From a checkpoint of a small sound classifier: 3.62M parameters, 39062 training examples.
Rows from block 2 of a small sound classifier, named by matrix and row number. Rows with one number belong to one neuron. Each number is 200 + 40 x the weight over its row's rms, rounded and kept within 0 to 999. All counts start at 0.
After each neuron's rows are labels from the 100 clips, of 14976, where the neuron reaches its highest value: "strongest on" is what is common among them. Only what is clearly more common there than usual is listed. The data: strings of digits, spoken by a formant synthesiser in many voices.
# fc1: second MLP up (model.blocks.2.mlp.fc1.weight, 640x160), inputs 0-79
# fc2: second MLP down (model.blocks.2.mlp.fc2.weight, 160x640, transposed), outputs 0-79

fc1.289,151,126,244,229,215,139,235,215,113,192,191,198,223,194,229,173,238,186,198,153,238,180,165,192,146,191,181,194,160,188,204,233,125,170,195,180,284,229,224,210,190,140,193,221,152,155,188,163,300,241,206,240,149,162,184,224,213,240,203,131,187,143,259,187,191,187,186,208,183,202,280,219,238,271,195,189,251,182,169,127
fc2.289,247,267,174,220,203,215,219,180,258,191,150,170,182,241,178,218,174,223,168,163,182,175,142,266,162,204,198,164,260,218,226,173,243,209,237,214,231,207,137,234,157,271,184,251,240,279,121,196,194,160,166,186,232,234,127,224,201,177,123,257,235,226,140,188,276,117,202,247,297,228,176,195,187,145,165,197,224,143,256,191
strongest on: number of digits: 5; first digit: eight

fc1.181,216,157,207,246,197,141,167,216,176,137,195,165,114,191,184,191,164,218,214,202,189,185,156,223,202,165,216,201,185,200,129,244,180,175,233,191,268,246,115,142,196,242,257,145,123,188,206,273,201,221,282,241,258,144,233,205,133,212,184,193,211,200,224,214,176,199,237,269,197,238,315,183,167,200,266,230,227,118,193,189
fc2.181,196,182,148,263,275,292,196,156,197,151,213,232,281,203,171,218,148,153,173,185,224,188,217,242,216,178,194,158,229,240,217,201,156,175,208,187,186,245,254,202,204,239,223,208,148,242,216,127,135,141,227,186,203,229,176,145,192,221,177,172,154,234,233,255,191,182,174,181,253,203,229,239,124,248,250,214,159,161,224,288
strongest on: "eight"; "one"

fc1.509,229,121,155,217,206,175,228,176,187,253,208,171,225,197,190,168,287,174,211,145,229,215,201,158,214,237,173,155,210,184,204,217,162,171,205,187,200,172,221,189,190,146,168,245,223,233,163,211,279,255,234,227,197,127,218,216,196,273,207,189,156,276,214,162,146,205,244,244,189,207,267,167,218,251,186,194,219,157,242,172
fc2.509,188,237,239,192,212,172,177,283,180,202,227,208,131,243,212,273,122,197,210,250,200,219,242,168,93,116,177,246,238,228,190,184,237,208,212,204,217,252,172,153,207,194,242,182,238,151,144,251,149,143,213,187,156,238,151,211,196,194,113,196,300,187,197,212,268,220,134,213,214,174,181,244,233,234,193,216,154,224,176,153
strongest on: mains hum; last digit: seven; first digit: seven

fc1.412,265,166,160,205,215,235,184,196,191,223,187,266,200,182,233,180,168,232,187,53,230,187,264,199,202,203,187,174,165,258,188,252,192,141,225,173,162,312,170,251,134,147,185,199,229,263,228,221,192,185,131,190,162,230,229,192,200,192,166,236,204,192,213,224,249,197,144,150,222,131,249,202,248,327,173,185,140,174,237,148
fc2.412,210,247,204,201,236,179,190,201,260,141,207,133,210,198,214,166,286,203,218,284,257,212,156,236,139,146,229,233,283,157,172,118,167,239,155,215,210,234,220,88,252,272,254,222,259,207,114,252,253,175,208,187,158,142,222,214,194,158,222,240,198,214,219,201,240,192,181,222,209,212,176,184,209,151,237,185,236,185,153,213
strongest on: reverberation; first digit: two

fc1.214,157,206,201,269,119,217,187,172,211,194,99,228,228,212,197,173,236,169,268,157,239,247,186,216,170,146,243,224,184,183,160,179,166,243,229,244,161,279,196,136,169,179,103,202,270,180,189,160,213,194,240,191,78,228,167,213,214,249,145,204,230,162,207,173,189,189,252,209,231,108,220,203,276,232,192,225,190,139,222,280
fc2.214,210,130,160,226,226,171,286,202,142,189,162,117,171,132,174,252,211,127,196,236,218,205,202,222,194,179,221,194,157,235,204,205,147,94,153,188,210,182,256,202,242,234,247,152,148,173,219,269,235,245,112,220,274,223,208,283,233,215,211,225,248,229,238,131,230,175,197,227,153,218,200,171,193,190,245,167,182,185,190,112
strongest on: reverberation; number of digits: 5; "four"

fc1.366,162,209,268,181,194,211,206,220,181,178,206,181,229,160,196,202,189,229,168,213,189,122,146,206,159,225,184,183,258,159,210,238,173,160,212,161,159,212,174,214,205,202,229,196,170,171,172,207,201,186,341,293,287,124,213,176,136,145,306,150,151,257,221,197,194,294,205,167,140,295,195,228,235,227,202,141,240,227,165,170
fc2.366,188,247,175,208,220,250,202,162,236,267,194,225,170,235,169,208,225,169,177,235,217,216,164,239,287,169,185,274,176,172,249,130,179,249,201,215,176,222,217,188,254,155,176,233,241,243,187,129,165,219,74,203,184,198,194,257,276,252,129,230,204,118,197,200,178,145,236,156,219,208,227,215,209,213,199,199,225,211,196,197
strongest on: "nine"; number of digits: 5; mains hum

fc1.285,217,198,199,199,198,211,238,207,214,155,126,158,174,174,224,159,139,256,217,178,181,165,264,221,192,229,224,173,222,233,161,262,186,214,172,221,242,192,259,133,211,205,249,149,167,168,207,192,174,283,221,275,122,208,265,173,223,242,224,196,213,213,202,230,308,170,211,228,152,196,269,150,215,219,266,192,149,131,258,246
fc2.285,171,209,228,210,197,276,156,225,244,183,253,165,176,146,237,226,147,229,210,233,221,192,212,252,187,183,165,205,199,181,194,254,289,137,233,230,135,214,150,223,150,200,172,157,199,222,179,147,141,190,156,164,223,140,227,178,215,145,222,219,202,196,171,234,184,170,178,173,274,250,199,274,167,195,311,172,157,252,182,168
strongest on: "eight"; number of digits: 5

fc1.411,260,234,164,188,181,135,236,176,188,93,212,281,289,206,189,138,227,225,206,144,180,209,175,232,171,265,234,148,148,173,174,226,209,218,181,182,180,210,235,211,188,147,203,156,199,240,213,124,191,210,240,204,187,210,170,214,199,239,208,215,281,111,185,203,189,198,230,194,182,226,189,260,198,204,185,214,198,164,222,192
fc2.411,144,146,212,223,202,224,189,255,162,321,163,142,152,191,207,219,221,148,199,216,193,173,306,172,198,210,168,207,201,173,223,173,197,153,203,236,221,242,165,207,196,280,229,230,191,139,166,288,199,230,147,236,227,175,205,230,220,198,188,197,170,274,234,233,261,226,166,135,264,194,273,135,252,179,210,183,183,180,236,254
strongest on: number of digits: 5; "one"

fc1.594,232,226,196,200,232,175,228,217,263,205,172,137,129,237,206,197,138,196,205,205,163,176,240,252,132,225,225,208,213,234,244,213,201,170,156,206,190,146,188,173,265,187,244,200,201,212,195,160,154,251,177,223,219,235,223,214,164,155,218,211,264,237,214,197,229,159,180,269,176,201,192,141,107,197,212,251,197,206,230,271
fc2.594,237,285,275,276,203,213,176,156,153,155,200,171,157,195,225,132,141,201,193,110,203,189,205,289,191,107,175,192,192,144,150,253,291,137,259,218,230,277,206,222,288,185,140,210,253,254,228,242,203,203,254,193,238,253,257,208,203,131,237,217,186,170,197,229,194,179,191,263,253,187,210,220,171,221,213,193,226,190,244,264
strongest on: "eight"; "one"; number of digits: 5

fc1.585,131,147,228,198,133,265,239,169,182,168,151,251,225,204,238,192,116,155,126,196,190,148,135,183,186,214,196,230,181,164,170,229,137,155,202,180,242,258,235,210,183,146,148,173,173,181,223,244,154,129,196,204,157,202,257,266,185,180,287,145,219,272,200,233,199,251,170,251,162,193,196,180,163,226,190,235,194,175,258,180
fc2.585,287,238,196,148,237,170,233,264,144,199,189,137,212,194,129,170,252,203,221,195,185,253,242,197,225,189,192,212,115,194,175,199,189,232,182,241,175,145,128,110,167,239,271,239,248,224,175,245,227,178,171,146,222,177,175,144,232,204,142,202,190,159,184,184,247,199,208,127,235,214,146,229,246,181,205,165,207,199,212,263
strongest on: number of digits: 5; quiet level; "one"

fc1.406,211,239,151,246,176,167,221,213,128,138,113,210,229,203,249,172,157,134,216,172,197,171,213,182,121,172,148,190,242,223,150,219,176,191,181,217,184,201,180,204,187,255,189,203,209,201,220,306,211,208,286,212,160,177,213,217,155,197,129,151,213,188,158,169,215,270,272,156,99,217,251,193,209,239,231,198,164,207,223,231
fc2.406,158,149,257,210,140,172,265,210,198,209,209,206,189,252,152,215,236,174,206,216,238,195,219,214,208,176,232,225,162,155,185,248,236,232,275,241,240,288,282,173,217,202,154,209,162,247,111,149,138,193,146,188,232,243,142,247,191,206,226,210,199,241,197,208,187,147,108,254,260,172,184,184,223,183,199,207,260,211,176,215
strongest on: mains hum

fc1.382,157,153,116,249,232,204,175,246,244,163,178,200,206,226,199,235,135,180,145,157,263,285,269,195,238,188,141,210,172,287,205,222,210,198,265,169,250,201,209,244,143,208,265,223,168,173,194,139,223,165,157,161,206,145,219,221,214,169,195,182,212,223,241,156,191,162,199,118,240,245,257,163,264,179,256,203,274,185,198,208
fc2.382,213,182,264,195,173,268,169,175,190,246,95,217,161,153,163,103,178,160,162,172,220,158,177,127,125,195,185,204,211,227,219,149,180,156,237,239,143,205,175,148,203,232,226,244,187,209,238,179,255,235,213,92,234,195,184,178,187,206,186,197,164,239,210,197,205,242,206,202,197,180,200,174,198,240,198,138,187,211,212,223
strongest on: "eight"; number of digits: 5; first digit: eight

fc1.237,273,208,203,192,145,200,201,236,271,181,243,167,198,222,243,270,208,175,162,192,185,207,249,204,228,118,204,183,239,212,212,226,187,204,215,141,201,182,199,220,287,267,114,226,157,199,193,266,233,211,203,269,171,205,153,282,205,213,209,127,167,261,200,176,272,216,164,245,198,225,264,217,286,216,236,204,169,135,223,223
fc2.237,194,187,180,292,239,213,205,174,238,274,243,211,249,205,279,141,206,187,182,162,237,197,252,221,188,260,248,187,166,197,239,251,161,256,241,159,204,214,271,221,210,165,124,233,207,183,237,214,165,192,193,204,214,183,188,149,242,235,249,181,193,159,271,237,251,219,195,161,161,164,203,197,237,217,287,163,236,231,269,258
strongest on: "eight"; number of digits: 5

fc1.4,230,202,171,215,251,237,126,179,217,208,204,228,220,226,225,179,193,174,263,217,214,169,149,249,148,126,198,212,162,173,192,144,159,207,210,188,219,222,168,205,229,167,140,224,211,224,244,228,293,191,202,248,145,231,198,217,256,268,214,193,227,199,204,178,203,75,207,205,194,149,185,195,264,164,197,201,193,214,184,231
fc2.4,189,184,171,234,274,166,153,233,160,214,174,127,232,170,152,201,239,168,162,183,236,263,227,159,185,162,224,177,212,232,180,171,178,221,181,149,220,189,202,202,247,240,205,122,207,147,180,231,229,195,172,247,247,230,194,214,176,136,151,179,150,180,200,253,147,338,177,193,130,151,182,210,220,226,183,232,159,225,209,242
strongest on: reverberation; number of digits: 1; first digit: two; last digit: two

fc1.213,182,295,218,184,207,249,167,146,190,194,226,189,160,212,213,152,162,221,158,264,207,201,204,147,259,146,124,151,236,242,202,216,170,178,275,252,192,278,235,178,222,225,181,251,175,206,183,254,136,205,243,251,168,271,248,221,175,199,203,165,159,193,199,144,273,184,151,260,224,152,181,186,144,215,265,160,192,112,197,235
fc2.213,161,176,160,252,237,221,183,193,220,182,200,231,220,213,253,224,241,156,176,191,267,188,228,265,205,180,238,289,184,232,227,206,264,221,189,215,137,212,195,258,226,184,195,212,212,213,246,151,195,141,107,206,190,164,214,188,205,275,183,254,136,286,204,296,143,184,259,123,229,244,253,298,131,252,211,201,214,198,231,205
strongest on: number of digits: 5; "six"; "zero"

fc1.430,200,198,158,207,151,268,181,172,134,153,208,159,200,204,252,150,159,255,192,177,194,161,251,172,193,230,184,211,211,170,231,196,198,141,255,227,233,256,208,192,307,208,171,205,137,198,194,263,241,234,179,252,176,190,231,224,244,212,173,197,296,306,207,218,218,174,173,216,115,231,192,177,199,190,164,241,184,120,156,241
fc2.430,205,185,184,153,266,124,179,230,159,170,200,231,207,239,172,269,264,186,199,243,188,207,238,233,187,158,194,201,204,271,234,181,230,269,231,146,216,163,208,151,160,217,207,218,334,162,287,145,193,215,175,144,214,202,190,198,224,267,179,182,137,184,210,198,180,232,181,217,245,128,291,191,271,221,204,174,190,139,244,221
strongest on: number of digits: 5

fc1.363,124,205,173,250,195,154,216,177,111,208,114,174,126,136,202,215,231,168,172,228,195,185,153,220,167,149,200,223,158,161,216,210,166,209,213,163,125,242,190,168,140,187,186,160,169,207,189,336,226,270,247,163,133,247,134,216,196,212,97,208,291,180,200,133,217,239,260,220,188,171,265,220,207,269,129,235,172,185,235,252
fc2.363,261,189,178,253,240,164,233,287,248,199,211,202,128,218,221,131,235,174,184,152,183,185,215,214,158,176,158,172,219,237,192,211,132,133,207,220,214,223,230,218,199,194,203,200,243,202,137,201,284,196,181,257,238,146,207,273,173,128,215,207,169,184,237,234,240,122,146,207,153,177,189,208,251,218,214,188,266,260,147,169
strongest on: mains hum; number of digits: 5

fc1.149,225,198,213,232,182,159,204,106,209,159,160,135,306,210,193,170,172,173,241,146,275,181,112,247,188,165,283,172,215,198,191,167,174,177,233,209,163,260,203,216,252,130,149,194,263,183,195,175,156,256,216,147,218,255,163,227,161,222,188,255,179,236,220,193,215,249,229,198,273,216,159,163,152,218,218,210,218,233,258,248
fc2.149,209,181,168,198,189,250,196,222,82,210,243,139,120,151,180,220,316,196,213,228,112,149,231,152,185,214,205,181,191,232,238,208,182,223,178,157,200,146,137,218,176,244,242,200,118,227,241,329,287,145,151,203,149,185,219,217,256,148,139,154,225,212,207,173,219,203,127,211,88,176,180,169,225,213,156,257,210,237,151,169
strongest on: reverberation; number of digits: 5